config = dict(
    model='image classifier',
    dataset='rosettes with rotational symmetry',
    train_examples=97500,
    image_size=48,
    crop_scale_min=0.8,
    horizontal_flip=True,
    color_jitter=0.1,
    targets=['order', 'mirror'],
    num_classes=[8, 2],
    arch='densenet',
    norm='groupnorm',
    activation='hardswish',
    weight_standardization=False,
    depths=[6, 8, 11, 6],
    kernel_size=3,
    stem='single',
    growth_rate=24,
    loss='cross_entropy',
    init='trunc_normal_002',
    optimizer='soap',
    beta2=0.99,
    lr=0.0029,
    beta1=0.95,
    shampoo_beta=0.95,
    eps=1e-08,
    precondition_frequency=20,
    max_precond_dim=512,
    merge_dims=False,
    one_sided=True,
    adamw_lr_other_params=0.0022,
    grad_clip=1.0,
    gradient_centralization=True,
    l1_shrink=0.003,
    magnitude_pruning=0.7,
    steps=7200,
    batch_size=128,
    epochs=9.5,
    lr_schedule='wsd',
    decay_fraction=0.3,
    final_lr_fraction=0,
    warmup_steps=210,
    weight_decay=0.4,
    adamw_weight_decay_other_params=0,
)
Rows from block 22 of a small image classifier, named by matrix and row number. Rows with one number belong to one channel. Each number is 500 + 50 x the weight over its row's rms, rounded and kept within 0 to 999. All counts start at 0. Numbers have three digits each. After the name is the row's rms in percent of the matrix's.
After each channel's rows are labels from the 100 images, of 14976, where the channel reaches its highest value: "responds to" is what is common among them; "peak on" is the class under the peak. Only what is clearly more common there than usual is listed. The data: rosettes with rotational symmetry.
# conv1: bottleneck pointwise conv (model.blocks.24.conv1.weight, 96x336x1x1), inputs 0-167
# conv2: growth 3x3 conv (model.blocks.24.conv2.weight, 24x96x3x3, transposed), outputs 0-23, a 3x3 kernel for each

conv1.54 084:500500500500500500500470497500500500668500500500500500500500500500500500500500500500500500500500500500500473500500500500500500515510502500500603722500500500397500500500695500500413500500500535500500441500384500500500500500500500500432592500500500505500500713500500571500500500545413500500500500500500500500500500633500507500500500500500500500469500500528500500500500500500500500500500500500500487500581500500500529483500500500500500500500500500488500500421458500500500500500500500500500585500500500500500
conv2.54 099:500422624500500500500500623500500500489505500586270500500500509500500500500500500633500608500500500500516500500500500500500500500500500500500500500500500500500500500500500326500500500560500500506530500500500500500500500522459500500497493500545500500500500500500347500456500500500505500500500500588500500636500500500341500500500500500500577540461500500500500500500649500500502419663500500356500500500500500500518500398500500500500468495526500500424500657491500490500500567500500500378500500500500462500500500500500500500500500500500500500497516500500500500500500500500500500548638508463254500500624500431351500500565500486382500500552500508467500500
responds to: three-fold
peak on: rosette

conv1.11 075:577500500500500534438500446500786500498420500500502500434459500500500500500500500500500500500500500521524500493500500500296500500500500500500500500500584500502500500321500500440500500512413505506500500500331500500567500500500500500500426500500500471500500500525508500605500500459500500500500540500500500500500500500500500481500500500500500500500500500500369500500500500489500500428499500500500376508500621475509500500500500500573406461500500500500500500500500500366350540500500500500500500500500500404344
conv2.11 110:500500500500500500500500500500500507512500500500587500500500500500500500500559581500500500500538500500500584504500500500500599500390500417500500517472451458500524419500500500500500500500500500500500500500500500500500500500551500500500537565500500596500500500460588456611500500500500500500500500457500500500500500500454422500500382500500500558500500444500500500461500500500500472500500500500500500309575492500500500573500500388552500675500500255500500500670392500500500368500500796500452500500500500500500500500500500500473500500500500500599500500500500500500500471500500487500500500472570500500500500500500500500500500500500500500405500470760446500
responds to: ten-fold; nine-fold
peak on: rosette

conv1.52 120:500498494500622545583374500500500500413500642500500529500500500500500500513442500500500500500500500500500500500617500500568500434500618331571500411500500500483611500510581521500637500500683500500407500342500500500618456500500453500505500494500500500500500500483500395500587500382601494500500500690500467500453500512500624500610500601575500500496500515500544500526500525500500500559500500500527709500500537536521520744500500588500470500500598500500500500500566500500500500500500500500500500500500522500500
conv2.52 110:500500500500415500500500541500500500500500500489500500500500543387500500500450499500374487468500578565500464500564592378500500491500482500508505534505500500500500500500501500500500500474500500500500500387500500500608435500545500500500500500500304500500500500500669465404500500500500500406500500492500703500500427500490500475500500500500482500625500500500500500452500500524501442500500498587500544303500410500500500512500500431500500500493500500452486500500712510474489466456636500500500500500500599423500543500500500500500449447541596500500500500500393500500674500500500551500500500500500500500500500542500448500423500500444500500614488386390500582
responds to: mirrored; ten-fold
peak on: rosette

conv1.93 088:476500500558500443500500500491500500500500500500500500500500500500500500500500500500500470539554461500500500424500500500500500500500438500500500500500407500379500380500500500500500500500487492567500393433500500546500561500500500500500500500500500500500465500488500318500500500500513500500518503500500500500500500416394500500500644500515463500500500500500519719500574500475545503520500500527551500500552604500529500483566467500429500500500500492500500313472500410500500500500500500624500451658586473500500
conv2.93 075:500620400500500377500500500500500500500500500500500500500500596500500497500500584500500500500452500500500450500500500500355500500503500500500500500500500500500500500562500500500409500500500500668509500500524500500701646500500280500500658584513500500657500590450562520500518500472500500657500500500500560459500626521500455500500500501509500500472500500558552480500500500500500604426500500500500500500500500441500500500502500461500500500500500500500500500500500500500500500500354500500576500500500500500500500421500526500500500500527493448500500663363500500500725470500500500500500500531500500500500500500500500483500500500500500528500500500602500604
responds to: eight-fold; off centre; nine-fold
peak on: rosette

conv1.73 146:568500500518555500339450500588500500469352500500500500456500500533500500500500500474500518500500500435500500459514500472500500478500500500726500557500525500500420500500710517413556511500500471500476500500491500500500500499500500477509500500500500365500425472500500500500414500500501500500500500500431500500500500504453434500500500531500500498500484496500500500471500457500500500500500500500500500500500500571500500500475500500500582440500371500506356500500500500500500500500500500410500500500500607500494
conv2.73 128:616500528362566397500307500500500500411500399415500500500500500570479441513533500565490342500500482500568493500500479500482500500500500560483561500400434500668500500500449500500500500511530500500500500500500486500500500500477419456607494359500500500500500500500500500500440500500427500391500500500500430591500500432500500580500500500588325679410648363715500508500537520455500500500459500500500500500511440500500500500500500500500469529627500500500500500500500500422500498500500500500462500500500500500500500500500544500500488500500500500500500500500441500500404500500500500500500500495444500473500424535500500557401561500500500512512490500460500500
responds to: three-fold; four-fold
peak on: rosette

conv1.67 078:568500500413500534471500367500500500414500500470500505500603513500500331500509500500500500500500371500500500463500409447465500500436599500500500500500500500302500595500703500453587576490500500456500500500610525500500482500500500429493500500500500500500500500500500500500551537500500500420500517428500500437500500500500429500633500500428500500500500500534500500500500500500500395514539500523500406500500500602516500500500438500500616654500524500500500500500500500500543500493500573521620500490500500500500
conv2.67 084:500500500565567500500500500555500693497500559500500500500500556488380500500416500500500572500500500564500481500500500500500500500500500500500443500424500500669500500500500500459341500500500527500500500500576500500500720403583455500500500500464500500579584474500543500500500420500500500546500500500500500561470500263500500670500500500353629489533515373500500368500500472477500500496500500500500455500500500500666500500500488500543500500500500500500451500571558630500500500381595500571500500500498500517500500500500593500500500500500500500500521500538500500500470500500500500500500445500500500500500426503500524500500550500500500500500500474448460596
responds to: pinwheel; five-fold
peak on: rosette

conv1.17 072:500500500500500500500500500500500500689654436500500500500500500500500500500376500500500500500500504588500500500500500826500655500500297500500561500500540500586500500500500500331500500680459612500500500530500500500500500500500500500472467526500500500378500499500500606500500500500544500500439500458500500500500486500500500618500500531500491500436500500404364500500408606500500582500500500500500575500500687396404500500500468500500500500500429576500372506500500500500500500500500500437343500500500500500500
conv2.17 077:612517500500500594500500500522562611500500500500500500500514500500500500500500500500500500500500438500500500500500500500665500500500500500500500500500447500500501500309500500500436508500500500500581401500485500500500500500500500516500559500500553500500500500440500500500500500500500500755500500500500595500500500507479500402500500500500379500500417500500677500500500500500500586500527383500500500500500500500500440500500500528506541500500500500500374500500465500594500500287500500500500500500500500500511500500500477500500498500500500500500500525500500500500500500500500362621500643500500500490488558414500527500610418467586500306477500653590500500
responds to: three-fold
peak on: rosette

conv1.33 106:470500500500669500500500457500580500450500500513334500560500500500500500500500500512500581500495364500552555500500500500500500394500633500500500500389500534518630467573500500500593640500627500532500500500500512500500496599500500541500500500500500500414500500500485500500493477500540588646500500500500500500500500548500500500500500621500500556500500500506500500500500500500529500663500626500549746500678500620500489689500652500554500515500500500395500454629500500501500569591499500500543500500500500500500
conv2.33 099:500500452500500500567500500488640500500528500500557500500500503500594500500500514500500486500500500500491636674295500500500500500500500489500500500619500454475500500500500500459500279500500500500617623504500500500408500509533629524534500427500500599500500390500650457500500500500578500515601500500500500500500500500500561491623500500500500500500500500524500500500500489500515500500500532500500514341500546538500559469500460500522500500727500500500500494500500594500500500500500588500500500500500500500500500500500500539500492474500662500500501500500500500500512500500500500500500500500500500419500500500530500500587406517537500500370500500500645500
responds to: off centre; seven-fold
peak on: rosette

conv1.90 083:500500753545500500500498500500563500500500500509500500626500500500500500394500500500500500500500500500568500500589500500500500735500325500500500500398381500500385425500498525500331500436500500500560500540500500500500500500500500500500500500500500500500500500500500623500500500500414500500500500500500615500500500554500500500500569477476500500500500500500500500500500581500512500500500500500500500500500500500583504500500500500500596492500500500409500500521500500500500500500500500500500500500607500500500
conv2.90 079:500537240500404413417535500500500487546500500548500500500547500500500472500500500529500500500500430500500500553500541500500500500502539500500500500459500500500500526500499439500500500559500500500500500500500500500500500500500500525500500500500675500534500500476500621500641500500500500520500567500497500500500574500500470500500500500687500500500500500500500500500500500680500500500500387446614432515443500459500500500500555621500500500386500500650558500390392500500500500500388358500500500500500430538518465500500500500446500500313500500500500500500697500544552500500500500500500525500500500414500500500495500500615436500441460500500500494500500500
responds to: ten-fold; pinwheel
peak on: rosette

conv1.40 110:500500500500500500603641500500555500608500500500500589500411589472500500500500500500500499500500500500525500500500500500500500500500500604500500500500500500500442500500500500500478500500452500445500500500500397495500500500500500500535500448481500500500500589500500500500477500500500500500500450500457500491527489500500500500500500500500500500500500546529410499709500500500500500500500500500500500500500500500500500422500500575527500500500500500500500500566500483660500500500499500500420500500419500500500
conv2.40 134:500550274500503500408500515537389375519500401500611500500500391500500456500500500500500393500398500509409581500500500500500500500500500500403500500500591500527500500500500500500500500490500500511500500640500500500500517500671500500448500500500500500537500500500500500493503500410557500548500500500455500429531690500500500500465500682500432500492500422500677500500460701472500500500500417539500500500500500548450500500500500500500500500500500500500500500500395480500500434500424584500500500500500500543500500500500550475500500500500500564500461458500500500500443500500500500507500461500584500500500500526522492411500497505632573500500331500500500500
responds to: mirrored; three-fold
peak on: rosette

conv1.77 093:500500500641500498500500487599535652500500500500500538500500500500500579420533500500447500604591500500500500555545609500500500500500505500500500525500500535500537500462500515500500500500464500500456495500500500500426500445434500500500500500504500500393500665500500569490500500500423508500498500500500500483511500500500514500452500500492500500500541500500500500500500500392500500500500500500500494500500431500500500500500500500500500542500487442500496426479500452500525500500445500500500384500500500500500
conv2.77 074:559500500599477500500523500500483500698500500500500500471589500500500500500500547500500500500421500645500500500500574659500500463500500500500505500530580587500632500500500464500500500500500385500500500500649500530500500438500500500500500500496500500500500500500601533500500500500500569500500500500500500500346783500500500517368459500545620500500414557500500500500500500500459500500427566500500500457373500500500616500500500500500500453500705541500500500524500500501536500500500403500500500500500449500500500500339500500614500500500354500500500500500500500500500501500500500500469500469454500500500500500440500477512509500500500500532500498500446500
responds to: pinwheel
peak on: rosette

conv1.38 126:240483500500385500500500500500500500500638615435540500500500500500440500500475500628500231500502500500500500500500302500409532500500500560500500500500500500500500500504500474500500500500500500500500441500500500519446500500500536500467500378500552500500500500500500500500500500500500500476500500500543500500500415500500510500412500485463500506500691500500500389482500512575500500317500416500364506500500500391500500500500416500486500469413500379500500500500500500477500500500500500500500500501500500500500
conv2.38 093:500500560500495500500500500500500318500500500500500500500514500500500500500500500587696415366435500500500500377606500500500500415500647500458500500500500500500593500500500330500500500474500658500449500500500500494500500534500500384500529500500495500500500500591500601500500500500404500500420500500512509500500500500500500518500500500500500509530492444500475577500454630350500500500500511500500299653392500500500500505500500500500559500388500500500500500500500411500500712462500500394500500505500500500479500500500500500500500500500500500500588500432500500509538500500500500500500500500495500500500406500500500500416533500500500443500500500591500462
responds to: three-fold
peak on: rosette

conv1.24 093:500500500500500500443399477591500466500500500375500484500500500500510500605500503500556476500451500376530500382500500364500500500445500500500472500500500437493500500500735500500605500500581500500500591555500500500500500500500500500447500500500500500500509500538505500500500503500500500500586500500500500527500602566474408413500500500531500500500500500500500500500500500602500505424500500500554343500500500641455500354669490454500548500500522500707553500500500608500532500500500500539500500500500500500500
conv2.24 103:500500713500421423415500500599500500500500500500513431500500533500500500500500531500485500462500644567500500500500596491500508508426500500503402500432500500534461500500542500424500431404621500535500500420500500500642499500539421500500500500527500500500500500500500448479500429500501500500653500500517553500500380413552500537456500500500500426636483674500500500559500500532500500500575437503524500496500500500486500556500500465500500500500500583495500500473576500500399500424538500627514500500500500499500551500500500500500493458553574500500500500500484500500587501647500500450486479500398500500502492500500455400502563500388500500677500413500404604
responds to: pinwheel; eight-fold; grey
peak on: rosette

conv1.6 106:500437500500571461447424500500500499500500500672500500416500506506500464500500500534500348500500428494500500404500327424500540500393512547500459419500644500385500500447773525500705500500500500415476500311500500500565391500500500500665500500429500514500500500500508468477477435386500387500500436500500500405500500471500512500500500500500500541500500506500539578500553500551500500500501418500500517508326557600500500577510516551429622500500507500576647495500500486500500500500500503500603538437500500500500
conv2.6 113:500500558500500387500500572500500500471460500443479500500512500404411500574500527500500355446500631563500500417634541472500547475455500500585500466397460500537500500500583500571500505397500500500412500500382500389556500500500500500500500507500500500490500500572607500500500484500375652500500475500521500500500500429500500533500436500500500533567500520500500500524500500523500500437500480654480500376500500500500500515500418445498553365500500500516371500440500500568500500409500437500500500501500500500500528500500500564500500422500500500500500500500500500335500485582500500500500417500475500557459500608497500500367503500408500570648500397500500602
responds to: mirrored; off centre; ten-fold; palette: grey
peak on: rosette

conv1.61 068:716500500500500500500500606500500500500500591500610500500500500500371500500593500500529500566500500500500500500596500500429500505500500500500451500614500500500500563500500500500500475500500500500500411500500500500500500500500547500500500393500500504348500584500500500500500500500556500500500500500514432500500467500500500500500500500500500500575444622500500500500500500500500500500500500500500500500500500610500500500352500500500500381500562577500500335370500561575500500500500500500500500436500500460500
conv2.61 068:500500417500500500500500500500500500654500589500500500500500500500500482500500500500608366500417500500500500500500500500500500500500500500500478500500500500500562377374500500500466427500500500500500500500523500500609500500544500500500500500500445557479475500500500500500685452500500500499480500500366500500560576500500500694592500500500500500500402500500654500500500500500595500502500500500500500500400555500500500599500468500497487500500697670500500549500500500500500500500500476593500500500500500500560500500500500483500500500455500500500500500500500500500500500500500500500472500500500432678500500744500500500500500500500500500500707500500500500
responds to: pinwheel; six-fold
peak on: rosette

conv1.76 088:352500500500500500500549474414584539493621500218500500500505561500500469500515329500500500521500500500497500525500500500500500473500500646500500500500568500393500500512426472500500544500471537500500500506500371500208500500500500500496500418500500478559500516500563500540500500351500500516481500581500500438562496500563500500500500500500500500446500593500500500500500476601500437500474500500500500500500500500500680500500500500807500500500390488500500500500500500500500500500405500500481465500607500500500
conv2.76 079:500484469500500500500540500558465500500500405500500523500578500500500500467500410500500500500500500452350500500500500500500500500500500500579500500500586554500352500500500500500510500500500500500500500500500500500500500586500500500500500468603500533278500500500500500500706500500500500487500500500500500573500500418500500500500500500509598500500405500500483500500500500500737500500500485500463372500500500500440747500500500526500532500500500500500500487500500500388491455500500500500500500500710500500509500500500607500500500500366500500500500478634500500500433500500500520500500500500500500500500500691557500444500519500500500555500500500500500553
responds to: three-fold
peak on: rosette

conv1.9 077:500500500500500500500488500500500599500500500565500500500500500500488500607500500596500500506500500500500529500500468614500500500420534500500500500500500500500664500500500500439500500469496500428500500500599500456500500600500603500500500500500505279415406459500514338500537561500515500500500475500570500500500500500720505500500606500500500500500500500485500500500500487500500500500500580567480500544315488675500500500573621500500636500500535500500500500448500482487500500500500500500407500568500500500500
conv2.9 073:467500500500471521414675500702524500500407371424607500606500500500500500500500500500500554480500500500476500500500500500500500500579500590500408500487538640229434500500500500500500567500547500500500500375455500500569500500500568500500500500568500528484500500500543500500500500500500500500500500500500768500500500500618500500500500500432500500500354500500481500500500500500500515500500500443500486385500500500500500500500500489500483500500500500500500286500500505500500500500500500500500500500500500500500496500500553500500500500500500500500439500500500500500500500447560500500368500421500500500500500500500500507575500500500500642500500500484500500
responds to: pinwheel; three-fold
peak on: rosette

conv1.15 104:500500500500500500527477500555508500500596550500500500500500500500500500500727500500500419586550500500500500500500546500586500500500500502500661500449500500491500500480500500481548500500500500500500500500500500500438500500500500500545500415500652500623500500500419500504538646382500500500566479584517500500500651500542408561500323500502500500573500500500500500500500500343500400500500500500661500500500428500695468299500500500738500458500500500500500333500500500617500500500500500500500500500500500500453
conv2.15 114:500415500500500715500500500500512500500467377500500579500500500500500500500500500500500445500563500500500513568500575500500445500500500500500500500500500522500500500591500500500500500500500504500500500500500500500500500500500500594490500500500500635283500500500500500609546500670542500404526500500500500500500500500500500619500500500500500500500500461400457500500500500500400500500441584500500500500500500500367646500500517500500349500500500500500333521500706500500415500500500500458500500500697500500500500545507586449500500500346500500500500500534500500500500564500500500500500500374500500500548500460500500443500500500500391528500500500500482500
responds to: eight-fold; nine-fold
peak on: rosette

conv1.45 117:517500500556548500500533573500625532418437500500500500462548500596540500500500500500487500500500552500500500500500406500500500500467621500495500500447500500500500500500500501581716500500500500500500500500500500520627500500516500500500500500507500500500500500500453500500500500500497500500500500439498500500467500500500500500500500500500500500500462521500500441500500500500447503500500500550500499500576624500500500500500500579500581500500500500500500500500500500548500482500510500449500500500500500500500
conv2.45 129:640500602500524302500440500500390500545500429500557401545453360500500390500500516592500257500517500500363500500532361500500500500500469597500500500500500456500448500500475514500500500500500556500460500500394500500500473500606500500619504500500473500500502483500500500432424500500500500325500500500480500644541500374500620500500500500428352500529500500500491438500578426500467500500340500535500500500479500544532500500500500500501500500500500500500500500500545500369500500500500500500500500500500500500500500480500500500565500500500500657500500500500500500500500500527500524500500464544506500500500500558500500500529500500500500578500500500500500500
responds to: four-fold
peak on: rosette

conv1.1 112:442500500500500500400500472500500557513500433500500504500500500500500500350511500500500500475548590500500500500444500500500538643500500611521500500500500489500500540500500500500438480572500486550557653500500635500500500430582500500497494550500554478500500435591472459500500500500500462500500500496500500500561500500500500587501500511500500500500517500500500500500500382500500500500500534500500437452500500500526500500433500500472551500500418500500474491500569500500500500500498500564500532500427500500500
conv2.1 129:500440620500500500444500411431500596500500473584500500500279458545424443468500496500452500500500246500500500500500500500630500500500548500480545515500500500500499500500500500500500506488434500500493500500392540500500500601456500377627500428500500500478500500512500500500433500671500471500500500524500500619493336500500500420500516397500337514490499500586299500500500347500609500475500500500500500585500500500500500500500478500500475500500500500500500500500500500500500500470603500500500500500500500500497500500500500542500500500462517500500500500421500500500534500589513512500500524500500499502500500500500450643500500465500500500500453529500500500
responds to: four-fold
peak on: rosette

conv1.56 153:569500500415500500500500500425500500497500426500500500500502486544515542500465500477500500500446533500500500532497500401500500568494500417500481500400500478500475500500557500500500500376500500500453527500531453500517398500498562500521500490500440500500415500596500462500445415500500500553500500500500500500500500544509500500553500500500568500500500500500500500500500500500500394580500465540520478500571455702541500500500502500500513500500653463500500500500500549566500500500638500500500500500555341576500
conv2.56 141:374589500565441500500568500500453500407500675500500500500454570500400500500500458465394592500500572572500366500500500500500586500471500553500399441423551500646472500500500500500500500456626500568500497439500473500519500361535427500480514500500500500500500561527500445500500500500500500500500405500490593500500444454593500553507500500500500389500405651500500500500500500500368500500568438500500500419500500487541500506500500470500506500549488500500464500500538500500500429465651500527389500500500500500500565500500500500500500500602500453500500500500484500410547500500500606424500416500452500572500514483500463500445590500361522500582500406500514595
responds to: pinwheel; four-fold
peak on: rosette

conv1.63 069:560500646500500500500500500500452500669500500500458397500494500500500500500500519500668500500500500540500511500500500500500500500500500500500500500500587500571500500500500482500500500500500500497500500500500500500500500500392500500500500500500500500500434500452500604500500437500500500500500500452500500500500500500500500500500380500450500500500500500500515500500367500500500500513500500499500500500795500571500500500605500500500500500500500500500500500500500542494500500500500500500500500425500500500378
conv2.63 074:621513500500550579500500563500500500500500500500526536500500516500500574500500433471500402500500500500429500500500500500500386500500500500500500500500500500500500500500310500535500500500500536500641500500493500500500500500500500500500500500500500500500500568500282500474500654500500500500500500500724500523500500500500500609500531561500194500764447460500500456500500522500512500500500642500500500500506500579500500500500445500500500500500689500500528500500500500500588500491500500500500500500500496500500416500500500450500500500500563500500500500500500500500500500500500500513500500500428500500500500500500417500500500500517500516500500500500500500
responds to: three-fold; off centre
peak on: rosette

conv1.21 060:500552633500500500500500500500500766500526500500500500471500500500500500307500500500644500500500523500500500500500500547500583500500500500500500500359500500500595500738540500481500500500500500500500500500533309500500500500500614500500500500521500500396500500500500500500677500500500727500464500500500500508439500487500601500500500500500500500500500488500523500565500500519500500608500416496500500500500500480500543500500500585500500500500500407500500500500500500584466500500519501500500500500500500500500
conv2.21 064:500500671500500500500500500500604500500500500500500500500500500500500500500500500500500647500526500500500624500500500500500500500500500500500500500500500500500528500439500500495500500500500500500775500500500500500500500500596500500535475500500500500494500500500500500500500820514500500500500500537500558500500500550500500451500500500500500500512500473500500500500500500500673614500500615500500500500500500500500654500500535500500500500500328500500500500500500413500500611500511500500500500501500500610500500500500500500305500500566500454500500500500500500500500662500500617500492500500500500500500500500500500500500500606500500637500500500500500466
responds to: mirrored; seven-fold; ten-fold
peak on: rosette

conv1.75 099:500611500458532383500500500500500409582500500391500500500500451500500500500500500500500500500536500425500500500500500495525500500500500500432500710500500500550500500546457500532500545500500363500500547500417500500500500500500429500347500679552500500500500500500500500461500493500500500500500459571500388492500541490500500500483500500500500500528500500500519500471500690500500500500500357500500424500444500500421500442503500312500500500500500500500480500500500500500500419500310500500436322500500500623500
conv2.75 113:396500500634500474500437500490645500338500500566500500500500510693500500500500500500469585500397500500500570500500500500500500429500500500500500500500500500546500500538500500500500500500500630500579500500500500500500622500516500375500452500500500506500521500500500500500449500500500500500500500500500500500683500536500500500577420500500523500452500500500500500500500451500581500500500500373500400500528499583500500389500500500500500500526500259500500782500500500500500633500500500368453500494509500483500500488500478500506500533562500423500447500500500501500481493500429500500507500500434500500591500453500500500436531500500500523553500500542500500
responds to: four-fold
peak on: rosette

conv1.50 085:500466500500500410500500500500500500482500500500500500500500456500500500527467500489500500572500500500432569500515500500500500430500306500500500452500500500500500500500500500500500500500500500500500500500378500500428563455381500500461500500500500500500500500500500500500500500500500500417500500500500516500540500500500500500500500500500500500500500500500500500500500500500500500500500500500500500500500442500433578500500500458544500500500500500500500500500495500500500500500500500225413483500500500500354
conv2.50 095:592500500500394500500500500500603500500468500500500643500500500500500500518440500500500453500500547516500500500500444500500500501500500589466500500500563622410423579401500433500500500500500500500628500500500500500500588500524500472594567500500500500500495410547398500452500500500429500500500500478607479500500500500500500507500500500578500500500500500500500500500500500500500500500500500500500448647500486500500537500500487723415731500437500687500500500303500500500500720500500500500500500500500500500500431500589473504495500500500500500500500500500500500500500500500500502500500500432500500500500500500572500500621500500500500569512420500400582500
responds to: off centre; eight-fold; nine-fold
peak on: rosette

conv1.29 126:553500500602500500501500506500421500504457500500576500472500490500500405431500398500500500500573500462500500378500500475500501500430505559500500480500500398348589488500534500500583500500500633595500535500500500524504500501484500500569502607582500499432500611500500500500500530562593506500582500500500500500500500500500500500422500538559500500515426432500493605487401491500500500500428500500389521500467500505500500552500500493500457500495484365500402500589500500500500500394500500500500500500500500386556
conv2.29 113:500500500408500500707521500500500500500494500385506571614420500500561500500613500610456500500615500386500500500500500500342500500500500545450500374500500500500500478500500500500500614391509431500500500500500609410500381534500463500500548394500442500500500500500461500500475500500359460500633427382500500500557366515422500500500500500595500500343596501585500578466500500500500500424500500500461500500446500500500500553472500485500500500500500540500500500500500500500500585359500404500500500500500500500500500500500500545500440500547500500500500500500500491500550470491500500500500500444500492500500500500385500500418500500500500500514500500361615500
responds to: four-fold
peak on: rosette

conv1.71 094:500500565500500561500500500500500500500500505500500500500500387500633634500645500569500500500500681500299359500500500454500500500500500500553500532500500500482445500247500500523500435500442501463523500631606500434500500430500500551500500500500500500500500500500500500500500500500500500500436500500482472451500500449500448500500500500500579500500500500500500500513440500522500500500568438500500500472500249503500500466484440619500500500500500502531500469500610500500500500500500500500500451500500500431437
conv2.71 101:500500403500500500508500500500500524500500500528500511500429654500427524500500500500543459447390443622500479500500500500500500500572500500535424500500514500482500536500468417500500500575500520431500500550500500500501677500500500444500557597554500500500500500500371500500517500578500500463500603500467447500605500500487500507500500500515500500500500500500484484500470500500500500500500500329500500627500500500474500427500500716500500512500500500521500674500500429500500567500500500433662500500500426500544500500548500434500500500424500500500500500500712503500500500500500500500500500485332500500500500500500500500500500445500500376619500592382451500
responds to: pinwheel; nine-fold; eight-fold
peak on: rosette

conv1.28 079:500500500500500510500500560500500500405500500500500500500500500500500470498529500500500500500500507589500398627500421500500500500500500500500500681500500500554500500474500500497500562564500500500500500532649500500665500638500500500500500355500500500500500500407500500500500480500500500500418500663500500500500500498500500544500500500500500500381500680500450354500488500500500499534656527500497667414736404500441500500500533500500500500500419500500500438500500500500527500500500500500500500572500500500500
conv2.28 091:500500500500500500665500500568500500500500500500500500452500500500500500520500609500500500434500500521500583500500500500500500500500574500478500525500500359500685500500500500500500500500500500464500500500440318500500500586500500500500402500500500500500500500500761455500500500468500500500410500500500500500500500500429500500500500500500500500500500500477500500500500500500500500500500500500500526494533500500500500420500500482618497500500500500441500625500500500378487500500500802430485500500500500480500500500500498500513500500500470377500500485500500500472500488500432500500560500500605369500500500555500500500462659500500500500492500575697500500
responds to: off centre; ten-fold
peak on: rosette

conv1.20 086:579673554475371467500539404500500500500500500500500500500496639443474471500527500380500494500525500500500498500523483500374539433500500500500500638500500500500500500500500500500400500500593296428500500500543500500500500557399537500500500500500500500491426500500500500500532500500384500500500500500592500500604445500500500500500500505426500500500695502500500500500366500355500500505500498544500573498492500357500651500546484500618500500385500500500500500425421500500535452500500500500500500500500523500500
conv2.20 079:634434500456487500591500500466500328500500474500456458500500459500500500587500500500500500459393500500500500500500403461500500336500500500452500804500422500500500500500500419500500500500500500460500500500500505500500500500497500500500472500500500500500427485674500500500500500500500411500450500500500500462500500419730500500500500464500500500528416500500500518500500500500500500502500500500500446467439586590388500490500381500500500562424500470500549500456500286500500500500500653500500500500500500536514500405500500500500500500500500424500500401560500500500500500500500500500500500500500500500500536500585440500500500500500500500500500500525405500
responds to: three-fold
peak on: rosette